{"model": "sound classifier", "dataset": "babble in 24 made-up languages, each with its own sounds, syllables and stress or tones, from a formant synthesiser", "train_examples": 39062, "time_shift_ms": 50, "n_mels": 64, "hop_length": 320, "input": "log_mel", "spec_augment": true, "win_length": 512, "targets": ["voice"], "num_classes": 4, "arch": "vit", "norm": "layernorm_no_bias", "norm_position": "pre", "activation": "quick_gelu", "mlp_ratio": 4, "head_dim": 64, "fused_qkv": false, "bias": "all", "qk_norm": false, "parallel_block": false, "inner_norm": false, "kv_group_size": 2, "patch_size": [8, 8], "conv_stem": false, "layers": 10, "width": 256, "positions": "learned", "pooling": "class_token", "mixing": "cutmix", "label_smoothing": 0.2, "loss": "cross_entropy", "init": "small_normal", "residual_init": "scaled_by_depth", "optimizer": "adamw", "lr": 0.0014, "beta1": 0.8, "beta2": 0.99, "eps": 1e-08, "grad_clip": 5.0, "steps": 11100, "batch_size": 256, "epochs": 72.7, "lr_schedule": "wsd_sqrt", "decay_fraction": 0.3, "final_lr_fraction": 0.05, "warmup_steps": 220, "weight_decay": 0.3}
Rows from block 6, named by matrix and row number. Rows with one number belong to one neuron. Each number is 128 + 24 x the weight over its row's rms, rounded and kept within 0 to 255. All counts start at 0. After the name is the row's rms in percent of the matrix's.
# fc1: MLP up (model.blocks.6.mlp.fc1.weight, 1024x256), inputs 128-255
# fc2: MLP down (model.blocks.6.mlp.fc2.weight, 256x1024, transposed), outputs 128-255
fc1.52 117 [130 102 129 141 142 118 138 136  87  94 133 164 143 148 139 133 125  94  82 203 146 117  96 122 128 130 133 170 105 138 128 123 123 116 173 143  73  98 164 151 101 157 137 136 151  75  96 169 127 114 142 120 124 118 132 142  94 117 139 147 130 153 168 137 157 128  94 103 138 100  88 158 119 126 119 136 145 124 128 159 128 150 122 177 144 145 115 130  89 142 132  95 151 135 137 117 175 135 141 131 120 118  75 118 160 108 104  70  77 130 148 157 125 150 158 138 133 154 118 113 113 132 121  91 158 116 150 152]
fc2.52 180 [100 106 127 132 143 123 133 103 147 160 104 115 183  90 136 119 158  85 139  80  93 190 141 144 170 130 134 152 117 142 139 154 121 138 139 105  76 134 158 126 178 133 119 125 121 155 138  78 167 127 136 141 103  87 128 114 118 164 150 153 128 136 153  87 108 100 149 118  84  96 147 117 102  92 109 136 157 132 115 141 109 102 126 133 112 130 107 134 180 132 112 130 104 138 110 103 128 104  87 150 132  98 104 134 124 130 179 163 138 119 160 135 109 106 103 119 142 127 178 161 113 187 107 128 146 109 101 137]
fc1.53 093 [132 137 185 108 112 135 131 127  88 115 129 138 135 136 104 124 123 132 131 147 114  90 125 140 109 152 118 133 171 154 124 140 175 134 213 140 111 122  97 118 113 155 139 134 122 128 118 155 115 121 121 125 134 139 123 151 127 132 119 106 116 107 144 224 136 128 138 137 141 121 120 100 144 220 152 100 104 140 130 129 157 114 132 116 144 119 110 150 124 127 155 117 136 144 100 121 137 142 253 140 108 157  87 122 132 136  96 114 148 130 115 127 142 140 114 142  94 133 110 122 154 101 163 134 133 123 127 128]
fc2.53 052 [ 77 157 144 123 151 112  98  67 110 128 123 121 133 153 102 130 133 139 147  82 125 130 101 150 153 139 142 111 143 117 128 118 158 149 165 104 106 181  87 102 135 113 156 140 104 119 119 104 119 102 165 155 133 125 114 133 112 130 100 114  80 115 162 148 105 127 179 121 130 103 136 102 153  96 158 113 141 159 117 108 110 107 170 187 106 100 124 120 148 116 129 109  95 127 119 127 112 111 199 149 104 139 126 123 101  83 135 135 141 126 111 177 188 137 150 109 156 111 159 194 126 127 166 149 165  97 123 113]
fc1.54 107 [109 119 117 106 160 101 157 142  84  99 113 135 147 147 139 133 122 138 132 127 136 124 135 112 124 198 167 127 120 145 146 123 148 113 162 145  79 128 137 132 131 126 159 120 124 103 119 161 164 115 111 158 105 183 142 152 132 172  94  83 106 156 155 160 140 152 124 113 137  76  92 151 122 134  87 153 152 141  97 155 119  97 140 117 137 127 152 101  90 155 115 125 152 137 111 140 131  97 141 115 146 167 139  97 141 169 124 101  86 122 128 116 124 120 143 122 136 140 145  65 109 144 121  94 166 138  84 186]
fc2.54 149 [ 96 103 115 119 159  67  95  77  92 149 135 142 158 137 111 123 113  90 108 111 147 176 115 117 157 120  94 155 121 152  86 104 113 146 162  95 112 126 157 115 133 132  98 127 156 124 100 100 173 127 138 146 125 149 155 144 140 166 118 101 116 136 130 141 128 131 137  83 104  99 145 143 104 103 141 160 150 132 156 141 105  81 144  97 125 126 116 123 131  94 120 100 107 140 133 136 149 115 138 156 135 127 123 114 148 118 155 136 140  63 136 182 123  98  98 107 157 103 158 132 113 181  93 105 121  90  85  98]
fc1.55 094 [115 113 135 166 145 131 160 149 124 125 134 149 135  93 156 159 126 111 119 141 103 121 126  99 140 104 146 200 109 165 128 166 143 172 158 148 102  79 143 136 118 164 105 116 145 130 134 129 166 163 100 106  94 101 159 125 128 130 150 169 152  95 134 145 153  95  80 125 144  99  94 123 137 122 118 131 129 200 136 162 149 159  96 145 121 107 133 167 153 116 157 128 193 148 117 120 140 122 131 130 133 124  31 151 148 135 151 118 120 127 122 104  99 110 131 121 125 129 124  82 134 120 110  98 128 115 166 130]
fc2.55 127 [ 80 151 138 147 122 147 156 134 163 124 127 117 122 136 120 135 136 128 148 111 116 146 106 126 142 144 155 167 122 142 140 155 107 155 107 112 111 128  99 119 134 163 123 138  89 122 145 100 102  65 120 116 101 141  93 122 104 144 140 153 170 128 155 102 135 127 125 160 131 107 132 118 127 101 153 113 162 111 127 104 128 143 123 116 141 129 118 174 136 114 161 163 125  79 117 140 133  91  92 110 169 115  68 158 113 142 139 156 155 159 147 112 158 138 154 110 124 126 103 127 128 137 103 135  94 109 145 125]
fc1.56 100 [135 134 185 111 111 134 136 136  80 116 143 136 137 131 113 121 115 120 131 155 110  83 126 138 104 140 115 135 171 154 122 138 168 132 219 139 109 115 102 116 117 149 144 135 126 124 126 162 117 117 115 124 128 126 122 157 122 134 115 100 122 119 129 210 141 123 140 130 137 115 119  96 142 217 150 101 101 145 142 129 162 115 132 114 144 125 100 149 134 126 149 107 132 154 109 126 141 145 231 142 113 154  94 118 129 147  96 111 147 129 111 139 143 145 125 139  85 138 118 118 152 101 164 129 137 128 123 134]
fc2.56 054 [ 87 143 139 129 149 113 129  87  83 117 126 108 128 154 105 143 115 109 144 101 107 111 107 141 138 131 137 110 133 136 140 122 159 170 166 109  90 149  95 102 116 122 142 121 127 108 109 127 118 110 135 142 119 123 113 126 106 140 103 113  83 116 168 174 114 149 144 117 134 103 139 115 170 118 158 108 127 169 126 122 112 117 167 198 106 114 118 125 169 103 150  92 116 132 146 119 115  98 218 139 100 128 116 107 123 119 120 133 150 140 102 139 171 140 170 121 148 128 166 169 134 143 162 153 162  90 127 141]
fc1.57 092 [131 136 182 107 111 130 134 134  82 109 133 132 137 139 114 124 122 117 128 148 115  97 123 135 105 150 116 145 172 154 120 138 164 133 208 143 110 117 100 117 115 160 135 139 119 123 116 156 120 122 120 125 130 134 127 152 127 135 116 104 124 125 129 213 143 130 140 133 140 118 124 106 145 225 145 101 105 133 139 130 150 108 132 112 144 124 104 150 129 124 146 116 127 145 110 132 140 147 255 138 107 155  86 116 132 152 104 115 144 128 114 138 140 141 118 134  97 137 116 117 152 108 161 131 127 124 119 126]
fc2.57 045 [ 77 158 150 123 151 110 105  66  95 126 106 111 139 133  98 124 139 132 134  95 116 133 108 157 148 145 115 120 142 127 124 137 156 148 166 108  83 158  98  97 139 118 148 137 115 118 111 115 124 116 154 150 134 115 125 140 107 140 108 125  81 123 160 156 103 134 168 134 127  97 151 118 169 104 131 123 142 159 125 122 111  87 155 192 112 114 134 133 155 117 124 115 106 135 124 107 122  94 232 136  97 124 129 111  99 118 145 144 133 122 112 134 176 133 140 116 157 109 172 172 141 154 167 143 167 100 107 120]
fc1.58 107 [105 163 135 160 148  72 114 157 108 125 125 147 111 127 156 130 153 153 125 133 142  94 160  98 156 129 140 183 134 126 153 143 114 177 165 118  86  96  83  93 121 135 105 140 121 115 131 122 146 133 113 129 103 127 159 135 119 172 138 124 166  63 115 121 134 121 142 111 144 103 106 115 147 122 119 129 127 159 150 125 125 144 131 139 144  92 119 163 131 133 164 106 145 117 127 123 120  92 121 127 154 112  67 123 108 153 140 133 117 123  98 122  95 151 144 131 131 109 148  94 106 142 128 126  76 149 156 110]
fc2.58 132 [138 186 128 145 143 143 123 142 118 138 141 140 139 152 132  97 136 166 171  99 162 144 122 122 147 134 179 149 159 139 142 139  68 155 129 101 114 154 118  79 131 126 130 128  87 140 167 136 116  75 116 134  93 149 105 123 123 124 136 126 178 126 114  74 151 113 143 157 117 104 116 119 127  72 164 135 130 115 144  89 132 135 130 107 154 114  91 162 107 115 171 130  99  82 112 161 139 123  76 106 170 142  97 160  94 152 129 165 157 152 152 144 133 143 163 124 139  90 111 131 103 135 147 139 103 147 141 136]
fc1.59 095 [132 137 189 106 117 133 136 124  85 110 132 128 136 137 115 127 119 127 127 151 110  91 119 137 105 149 118 152 166 151 119 129 159 140 224 142 114 107  90 122 117 164 138 142 112 129 121 153 123 115 117 129 125 140 121 151 127 135 117 108 124 111 125 213 143 126 136 136 143 115 124 103 156 215 156 112 100 134 128 129 156 116 131 105 151 128 111 159 124 122 150 114 133 147 108 139 142 146 248 135 105 153  86 128 128 148 108 113 140 129 119 147 141 140 118 135  95 137 114 114 160 107 155 122 133 119 124 127]
fc2.59 050 [ 91 155 151 116 163  91 111  71  80 123 117  92 152 145 116 107 124 121 143  83 124 137 111 142 153 163 134 133 142 122 137 140 157 152 179  93 122 151  97 100 139 112 129 133 112 133 117  99 133 105 138 170 114 125 121 118 104 137 110  97  75 132 121 161 110 109 174 136 120  90 135 116 157 105 137 143 136 139 125 110  94 102 186 171 119 111 132 132 149 130 120 114 108 129 136 142 106 105 212 143 121 122 107 111 107 125 147 137 134 130 117 176 178 120 146 120 174 112 184 169 156 146 163 150 156  93  93 120]
fc1.60 098 [132 136 180 110 110 134 125 115  92 116 131 133 138 134 112 130 128 129 125 151 118  96 126 140 104 144 112 135 181 155 122 146 173 135 213 145 108 111  99 115 109 150 138 140 116 126 122 160 119 120 124 129 130 140 127 153 134 136 114  99 114 102 140 217 138 119 136 130 144 112 117  89 148 215 155  98  94 150 134 134 167 110 138 111 148 121 111 149 127 132 148 117 138 153 100 118 141 153 234 136 109 161  94 128 125 137  99 111 145 130 111 129 144 140 109 141  94 133 113 121 152  99 171 128 145 114 125 129]
fc2.60 059 [ 91 145 144 126 177  87 105  43 113 140 131 132 140 158 115 142 128 143 144  83 130 140 101 147 139 142 142 110 141 109 123 125 167 154 185 123 109 162  95 105 139 105 146 135  95 116 121 103 129 110 179 157 118 126 120 130 110 130  85 129  90 122 151 146  97 100 176 117 138 101 130  86 155 109 152 122 134 161 125 112 122 104 154 177 108  97 122 121 145 114 131 110  85 139 109 118 126 102 211 140 105 122 121 125 104  98 139 133 110 138 125 168 180 157 144 129 153 117 162 174 146 129 161 156 200  86 135 120]
fc1.61 093 [133 138 188 113 113 136 132 127  88 112 134 130 136 135 115 123 123 121 126 151 117  93 123 132 108 140 112 147 169 152 121 132 159 135 212 140 110 118  95 117 119 156 139 137 117 121 117 158 119 116 124 130 130 140 124 149 125 138 118 103 122 114 120 213 141 127 141 134 143 116 124 103 149 224 154 101 102 133 131 131 158 113 134 102 146 125  98 159 123 125 147 112 128 149 106 134 134 153 255 137 103 154  82 118 130 146 105 113 141 130 116 144 140 147 116 135  98 133 114 119 151 107 159 128 133 123 122 125]
fc2.61 048 [ 82 151 167 117 152 103 115  66  96 128 112 114 133 156 108 122 128 120 141  96 114 127 102 151 148 154 120 123 136 129 128 140 167 152 172 104 108 131  89 103 136 122 139 143 113 118 106 110 128 103 165 164 126 124 125 129 109 132 108 110  84 131 129 167 108 122 161 133 139  98 147 118 179  94 141 120 131 143 121 121 110  92 153 184 121  96 125 144 148 121 138 120 108 125 132 121 122 105 245 148  99 125 112 113 106 112 142 142 130 132 130 160 188 136 146 130 156 114 159 182 163 133 161 154 189  91 112 121]
fc1.62 092 [134 136 186 112 111 130 129 127  86 106 131 126 137 134 111 128 124 122 124 150 114  90 126 135 106 144 115 154 164 155 121 125 154 136 219 143 106 117  94 120 118 166 135 139 117 124 116 158 122 119 121 129 128 140 127 149 126 142 119 103 122 111 126 207 145 134 138 134 138 118 124 104 144 224 152 102 104 135 129 136 149 112 128 101 146 124  99 158 127 119 146 118 136 144 111 132 134 146 255 128 100 156  75 118 132 147 104 107 143 123 119 134 140 145 112 133  99 131 117 116 150 108 156 128 123 123 122 125]
fc2.62 049 [ 74 149 177 111 134 104 113  68  77 125  98 108 145 135  96 126 132 128 135 105 120 121 116 156 141 163 101 122 143 133 127 137 175 129 184 117 120 134  85  99 136 129 125 149 123 128 103 120 130 103 146 164 134 123 131 128 114 128 114  94  80 128 131 176 115 117 161 142 132  98 146 121 172  99 131 114 126 143 130 138 104  93 168 176 111 107 139 139 138 118 137 108 129 140 136 103 125 119 229 156 104 124 105 117 111 126 138 132 130 131 125 170 179 136 139 134 148 112 174 156 173 135 160 154 175  97  97 112]
fc1.63 095 [131 136 190 106 109 132 124 127  94 114 135 125 135 137 112 125 123 127 126 156 112  86 124 136 108 150 124 155 164 153 118 132 154 143 211 142 103 113  85 125 119 168 140 144 114 124 123 155 124 119 118 126 128 138 129 155 128 146 120 103 119 110 133 197 141 129 139 135 142 117 123 103 147 218 157 105 100 142 128 133 156 110 129 106 149 130  96 153 129 123 140 118 133 152 102 142 132 145 242 131  98 163  84 119 128 149 102 105 142 127 121 136 142 143 116 133 106 132 115 121 147 106 155 123 123 125 125 125]
fc2.63 058 [ 88 147 170 107 141  93 125  77  68 110 108 111 152 129 108 123 133 138 130 110 118 101 112 144 134 166 101 119 151 123 134 142 174 138 192 118 101 122  84 100 131 117 145 140 120 112 108 138 136 105 129 164 123 133 123 136 114 151 102  93  79 126 122 188 119 110 159 136 122  82 113 118 165 126 139 112 123 151 125 133 122 100 183 167 130 115 126 141 143 123 145 100 132 148 126 102 131 129 223 141 118 138 110 118 107 150 133 132 125 134 101 161 176 152 134 118 139 130 171 144 171 125 171 147 166 108  97 133]
fc1.64 101 [134 135 189 108 114 133 142 130  77 112 138 135 138 133 112 121 114 110 136 149  98  93 130 138  99 142 118 144 172 157 128 139 160 133 216 144 113 110 105 119 119 155 143 134 122 124 117 161 123 119 113 128 123 123 124 156 125 136 116  99 126 120 129 210 143 119 135 135 138 114 124  98 148 216 154 102  99 139 145 132 167 113 134 112 139 123 103 151 133 123 154 102 129 153 109 128 139 152 229 140 113 154  91 120 131 153  95 119 146 134 112 140 145 146 127 143  88 141 118 117 157 102 165 135 138 122 121 138]
fc2.64 055 [102 144 142 134 154 116 148  79  81 115 130 105 156 144 115 134 116  96 134  98 103 129 120 148 136 126 146 105 132 133 130 127 147 174 164 123  86 142  90 103 132 124 142 110 121 105  99 133 118 111 149 158 119 108 122 125  99 142 102 116  82 123 158 164 116 130 143 117 118  95 143 126 160 122 152 112 132 158 141 130 119 110 171 196 101 114 108 116 175 115 147  88 126 123 151  93 117 110 212 147 100 123 119 104 122 134 125 119 129 138 104 144 170 143 172 130 152 126 178 172 131 140 160 154 160  74 120 125]
fc1.65 103 [130 134 180 110 113 126 114 118 101 107 126 133 128 131 116 125 124 130 127 152 122  92 131 147 100 148 123 132 176 151 125 142 172 129 195 145 105 112  87 121  97 150 142 143 115 131 124 157 117 126 123 125 125 143 126 151 133 137 119 100 111  93 143 206 144 118 135 131 146 109 124  90 150 213 160 100  92 154 140 136 174  97 130 101 155 124 111 144 125 143 147 115 136 158  99 135 130 147 215 135 101 165 100 116 130 134 105 114 145 128 112 115 144 146 103 140 103 137 111 118 152  94 168 123 141 122 124 118]
fc2.65 074 [ 96 143 144 116 176  91 101  53 104 119 141 132 129 156 118 160 121 154 153  88 131 108 108 164 126 149 141 125 131 120 124 126 167 162 188 132  89 146  82 106 123 107 164 145  96 117 131 131 127 113 169 149 126 144 118 145 121 142  81 128  86 119 140 160 102 104 160 124 128 100 128  83 174 121 166 118 130 160 119 121 142 106 157 166 144 110 115 137 145 111 135 106  98 140 116 130 140 104 227 134 101 142 110 137 113 109 130 148 126 147 123 159 175 175 145 119 129 127 151 160 152 121 164 138 191  98 134 117]
fc1.66 104 [119 113 165 128 136 102 115 112  90  99 109 127 115 129 136 165 131 137 169  94 156 138 122 152 120 169 173 151 140 119 136 129 144 158 176 125 134 136 113 135 103 131 100 134 101 158 146 139 122 132 135 110  63 188 139 127 146 165 141  73 106 101 123 164 113 139 109 139 150  99 147 116 136 160 170 126 110 133 108 134 133 108 143  51 165 100 129 142 154 129 128 162 153 135  83 165  86 131 147  92 133 178 122 150 124 141 116 145 110 125 134 105 124 117  91 125  94 156  85  95 130  99 137 127 120 117 113 110]
fc2.66 140 [112 132  83 111  93 159 152 145 127 121 175 123 150 115 135 135 126  99  81 162 124 126 112  94 141 105 114 123 108 103  96 131  75 136  98 110 127 102 147  94 164  77 109 128 158 107  63 134 157 125 114 120 104  96 145 152 126 132 110 141 164 187 118 141 128 105 155 141  87 122 126 112  75 130  75 171 131 147 132 129 109  97 113 114  82 124 110 114 162 117 128 138 121 147 143 102 125 104 112 130 167  88 128 112  84 161 141 110 140 119 127 123 114 108 132 127 139 139 155 115 111 192 109 124  82 135 127 154]
fc1.67 104 [135 140 176 114 128 124 129 125  63 105 135 138 121 133 112 139 122 126 117 174 119  85 138 132 110 145 128 142 169 154 106 136 165 135 218 145 112 105 109 111 115 156 138 118 117 121 120 152 121 119 123 113 108 134 123 171 138 145 107 128 127  97 131 227 162 109 133 118 142 108 104 108 123 200 160 105 108 143 147 135 170 127 128 109 136 120  94 143 106 122 147 129 135 155 101 128 121 161 214 130 111 153  93 125 133 135 101  93 125 118  95 144 137 139 126 135  96 138 117 116 137  88 158 114 131 132 138 122]
fc2.67 068 [122 145 136 126 164  97  94  95  96 130 126 135 114 155 137 138 133 152 134 112 115 103 141 134 115 123 151 141 146 112  99 117 177 165 181 132 141 130 102 109 170 124 146 126  88 134 142 117 145 129 154 118 109 160 109 146 134 147  65 133 117 101 161 154 114 128 130 119 137 125  81 112 149 131 160 124 109 156  87 113 133 158 160 141 156 108 165 131 118 125 121 164 134 119 116 134  91 151 229 112  91 149 107 148 117 107 134 117  96 143 110 148 176 128 159 114 144 130 118 119  96 101 175 126 137  97 137 125]
fc1.68 099 [112 171 136 139 157 123 133 108 104  98 142 106  98 106 133 177 116 161 182 110 144 103 175 146 111 137 173 147 139 126 147 145 165 130 118 122 167 130 112  93 137 125 152 103 108  87 121 122 136 137 138  80 114 155 132 155 145 151  96 122 126 120 116 138 152 139 127 142 126 152 143 123 152 140 117 138 128 109 131 123 128 134 137  95 144  75 130 120 131 131 148 130 124  96 155 154  67 133 141 101 131  91 122 121  98 141 132 133 113 178  71 107 131 134 141 140  86 110  98 136 148 121 148 142 116 166 145 126]
fc2.68 146 [147 118 129 124 139 128 143 150 189 118 112 129 111 158 157  73 141  65 126 116 139 155  86 107 131 127 131 146 157 141 149 135 103 122 141 136 117 135 154 156 117 137 117 158 128 154 150 131 119 104 101 170 133 123 120  94  93 105 147 117 123 164 111 108 126 101 148 138  90 128 103 105 105 142 148 117 109 158 132 108 115 139 140  84 121 155 124 148 102 130 111 132 106 164 133 146 147 125 159 129  95 132 129 141 143 108 133 128 126 155 159 146 152 138 147 111 180 119 138 123 151 127 120 134 120 117 115 175]
fc1.69 093 [129 134 187 112 114 132 136 125  86 108 129 125 136 133 109 130 123 128 128 148 115  94 120 142 109 150 119 149 166 153 126 133 160 135 216 142 109 113  89 118 121 158 135 145 113 127 124 155 119 117 114 133 132 140 122 148 121 136 120 106 120 114 130 215 141 129 137 139 139 116 122 102 149 224 155 105 106 132 128 129 154 116 137 108 144 128 100 155 124 121 148 118 134 146 113 135 145 143 255 132 102 153  88 126 132 149 108 116 137 134 118 141 140 138 116 135  95 136 122 121 155 109 153 124 135 125 123 127]
fc2.69 048 [ 76 156 143 120 157 109 103  65 105 131 111 100 135 146 104 101 120 134 148  83 123 141 107 144 167 157 138 119 135 122 139 143 149 150 160  90 115 167  85 105 139 111 123 131 104 125 130  98 128 111 141 157 120 124 130 117 107 133 113 114  78 128 141 148  96 115 182 141 120  87 144 117 148  98 133 138 137 134 123 109  91 103 173 182 108 107 135 129 150 127 132 120 113 132 119 136 106  87 214 145 109 120 121 125 103 109 152 141 139 132 125 150 172 128 154 123 177 110 185 176 144 143 162 147 163 100  98 117]
fc1.70 111 [123 100 168 132 120 106 109 159 104 100 131 186 150 157 165  97 160  96 120 156 146 146 104 115 126 151 136 154 112 139 140 148 132 120 214 144  55 100 167 138 107 166 108 184 124 159 153 139 141 104  82 119 112 142 151 137 143 129 129 139 158 138 148 150 123 105 104 140 160  92  91 145 125 135 146 141 142 146  95 153 156 136 125 124 193 105 114 167  88 130 138 114 152 150  93 150 196 128 137 127 149 157 102 147 126 113 101 152 122 130 187 138 123 134 147 107 118 148 106  98 135 126 114  86 120 110 159 172]
fc2.70 164 [103 133 105 112  86 151 156 171 133 108 101 144 144 104  88 119 148 107 133 154  69 155 110 153 113 130 124  97 137 164 129 165 109 134  94 143  61  86 141 124 124 137 139 146 132 138 156 114 134 150 102  89 108  78 141 107 126 142 143 167 152 141 152 105 159 114 121 135  99  80 132 138  87  89 108  96 140 135 119 155 138 138 118 195 128 124 140 156 168 142 144 144 164 113 117 101 189 108 107 138 169 129 142 142 114 160 178 166 157 124 143  73  93 127 138  96 139  83 127 116 134 158 116 109 120 132 119 131]
fc1.71 105 [130 138 182 115 122 122 118 121 101 102 125 140 127 126 123 122 130 137 127 153 116  90 130 144 103 154 126 133 173 150 122 147 173 135 195 143 101 111  92 121  95 148 142 143 112 141 124 152 117 127 119 128 119 145 126 153 134 139 121 102 114  82 151 206 145 110 136 126 145 106 117  85 141 210 161 100  94 163 139 133 179 102 131 102 154 115 113 145 117 149 148 118 137 166  90 136 135 151 203 133 106 167 101 125 124 131 107 113 145 130 108 114 145 140 108 136 104 135 112 118 145  94 166 128 138 118 127 124]
fc2.71 081 [ 94 143 143 113 185  97  96  52 101 126 139 135 115 160 112 154 120 145 155  96 131 115 108 163 119 145 147 124 135 122 127 124 177 157 185 143 101 149  91 106 128 112 160 138  94 121 123 125 133 119 173 141 122 146 120 145 123 137  76 117  91 119 157 160 100 114 156 110 139 108 126  85 173 120 163 118 127 161 120 114 141 111 155 159 139 107 129 135 133 108 132 104  94 141 115 133 134 112 223 138 103 144 107 132 112 112 119 137 123 147 120 160 171 172 153 120 139 127 145 153 144 123 160 147 196 103 130 129]
fc1.72 110 [100 174 131 134  80 127 136 166  38 126 137 113 128 121 125 109 138 103 106 164 137  68 143 120 134 133 117 143 128 135 132 110  90 116 144 141 119 109 134 120 136 147 124 139 181  92  68 153 138 136 123 139 123 109 162 135 111 123 140  78 132 157 113 119 165 146 148 108 127 130 103 167 129 110 110 153 131 102 112 136  91 143 139 150 122 110 120  85 100 120 103  85 134 121 166 138  97 147 135 143 107  98 124 108 123 141 105  76 136 122 109 171 110 157 173 133 143  81 152 117  94 150 142 158 104 124 115 166]
fc2.72 164 [110 147 121 158 162 122 100  76 119 145 145 141 116 157 100 116  83 136 127  98 160 136 142 157 172 136 120 149 122 127  86  99 100 121  98  73 120 191 123 123  97 114  95 105 117 110  99 128 117 158 170 140 136 166 164 162 130 115 148  91  90 147 132  66 125 141 170 131 109 136 171  98  89  79 138 127 140 137 124  90 112  78 114  76 129  98 104  98 141 126 127 126  91 148 108 172 122 101  95 139  87 143 130 101 115 137 114 123 131 112 126 132 104 130 111 131 174  87 146 172 112 168 127 150 143 162  82 119]
fc1.73 092 [133 134 188 105 113 127 129 132  90 110 131 129 131 140 118 117 125 122 126 149 110  88 124 141 102 150 115 146 170 154 120 133 158 136 216 146 109 115 101 122 116 161 137 146 117 133 117 153 121 121 119 129 128 133 129 153 128 141 115 100 119 119 128 205 146 128 140 135 140 117 123  99 147 223 150 104 101 137 136 135 155 111 134 104 145 123 103 152 130 126 143 122 135 148 102 133 138 146 250 129 104 163  83 119 128 150 102 109 140 124 117 134 144 137 112 136  98 131 115 117 148 104 158 128 123 122 117 129]
fc2.73 054 [ 81 152 158 114 154  95 114  65  83 121 111 112 156 132  97 132 131 126 135  97 116 121 116 159 145 159 104 127 146 128 130 125 166 138 188 111 105 148  99  93 134 116 141 140 123 126 106 115 129 111 145 164 133 111 124 139 116 132 106 100  76 127 143 163 107 123 168 130 122  89 143 110 176 106 145 118 133 164 126 129 108  90 181 172 119 117 132 134 154 114 122  98 113 144 135 112 123 109 219 143 110 139 119 116 105 120 132 135 142 121 115 162 174 136 145 119 153 112 175 158 161 140 165 148 162  97 105 125]
fc1.74 093 [106 176 139 141 128 140 136  91 103 122 105 121  94 134  83 141 135 141 141 118 125 105 130 165 126 128 103 148 156 160 113 152 155 123 123 121 179  74 106  75 153 121 111  96 122 128  93 141 132 143 132 103 121 105 145 119 152 115 120 154 172  89 101 134 184 112 159 111 130 150 133  89 158 130 115 118  94 127 127 136 105 161 145 142 107  91 132 157 126 127 169 135 159  94 136 109 124 120 150 162 100  83 118 148  99 154 134 144 127 138  67 138 113 103 138 145 140  63 132 123 168 142 140 112 121 144 123  84]
fc2.74 150 [132  57 104 115 137 121 151 124 147 133 171 126 119 113  99 108  88  92  95 135  96 133 108  95 116 146 111 150 105 111  90  78 159 131 128 133 140 143 163 151 136 126 142 137 163 134  90 115 163 121 134 113 142 130 119 169 105 132 144 139 107 141 160 177  98 148 103 134  92 126 151 147  83 174 122 171 127 121 111 110 118 113 102  80 104 151 164 145 114 117  86 152 141 165 149 148 131  95 158 136 141 142 125 138 146 100 138 102 137 104 159 100 141  96 104 108 101 176 126  79 135 132  91  98  96 114 102 124]
fc1.75 094 [134 141 186 106 116 124 136 130  74 113 138 132 130 135 115 119 119 120 130 152 112  91 129 139 103 147 115 142 169 150 122 139 167 125 221 143 109 113 108 114 117 154 137 141 116 129 120 156 119 122 116 129 127 127 127 154 128 134 118 103 124 121 127 215 144 119 142 133 139 119 118  98 145 226 152 100 100 140 138 133 161 112 136 110 139 120  96 147 125 130 145 113 128 154 103 135 137 149 243 134 113 158  88 119 124 151  97 108 144 126 119 135 143 141 126 142  91 137 116 121 150 101 165 128 138 129 126 136]
fc2.75 050 [ 96 157 150 128 169 102 131  71  75 125 121 109 129 156  96 132 115 122 142  95 120 122 113 150 147 142 135 116 141 126 128 116 163 143 177 116  98 151  97 100 131 120 150 116 113 113  86 132 120 122 151 158 128 126 118 133 109 134  99 107  72 124 163 159 105 140 154 119 127  96 142 115 177 112 153 107 127 169 128 114 107  93 174 175 118 106 121 119 150 114 133 102 109 132 138 119 119  91 222 140 100 145 119 101 106 116 123 119 131 132 107 144 170 140 156 124 147 125 169 158 141 139 168 149 170 100 108 139]
fc1.76 101 [155 127 128  98 154 150 149  98 113 141 163 169 102 113 112 186 106 127 157 120 101 125 154 149 106 153 159 123 170 147 130 134 175 153 161 155 155 128 127  86 145 106 151  91 129 145 148 139 135 156 142  76 112 135 119 163 145 129  85 110 148 108 123 162 114 127 116 125 115 149 131  78 158 171 130 146 103 148 112 140 152 141 139 114 138 124 139 168 146 101 150 144 128 111 110 114 111 115 169 122 138 131  93 135 120 147 107 145 130 138 134 110 107 157 145 153 118 159  88  83 126  66 137 147 167 138 156 130]
fc2.76 104 [157 120  66 122  96 128 118 117 107 105 169 103 117 152 122 154 108  67 113 146 111 159 100 131 147 131 140 162  88 140 109 127 104 111 137 111 112 118 147 110 144 137 126 114 150 107 104 176 153 176 136 135 109 133 109 136 162 130  79 128 109 124 157 117 131 129 121 100 132 144 121 158 138 116  93  86 160 132 137 138 102 121 156 152 135 146  70 147 172 128 102  97 131 114 104 123 145 104 163 177 143 134 119 113 148 146 112 102 149 138 155 136  81 164 147  89 151 127 136 138 111 195 121 116 130 100 137 142]
fc1.77 103 [135 135 174 112 101 147 118 106  80 112 126 134 125 125 113 147 128 132 127 154 126  90 139 146 107 150 123 138 170 151 122 145 179 136 202 146 116 104  95 110 106 142 142 131 128 116 119 170 127 124 134 119 119 141 126 156 137 137 118 102 119 105 139 223 145 118 124 134 140 117 116  98 152 223 146 104  97 147 134 137 171 121 129 115 145 125 112 144 125 130 141 111 140 149 105 119 142 171 221 134 116 145  96 122 129 137  90 116 129 133 106 128 136 143 114 145  96 139 111 113 149 103 172 124 148 123 129 122]
fc2.77 061 [ 91 146 149 149 187 100 120  42 117 138 116 135 137 153 110 147 142 141 151  90 114 129 121 137 137 135 167 105 128 106 126 147 167 164 169 130 118 162  95 113 133 103 140 135  80 126 135  93 122 120 192 149 106 125 132 153  99 137  99 145 102 122 156 149 109  93 172 113 143 109 118  81 151  98 166 124 120 163 132 116 143 134 140 160 110  89 136 111 133 116 126 137 103 146 102 119 120 140 189 137  80 115 126 152 112  84 144 136  98 145 107 153 179 157 144 137 124 127 152 155 144 119 166 137 205  87 135 115]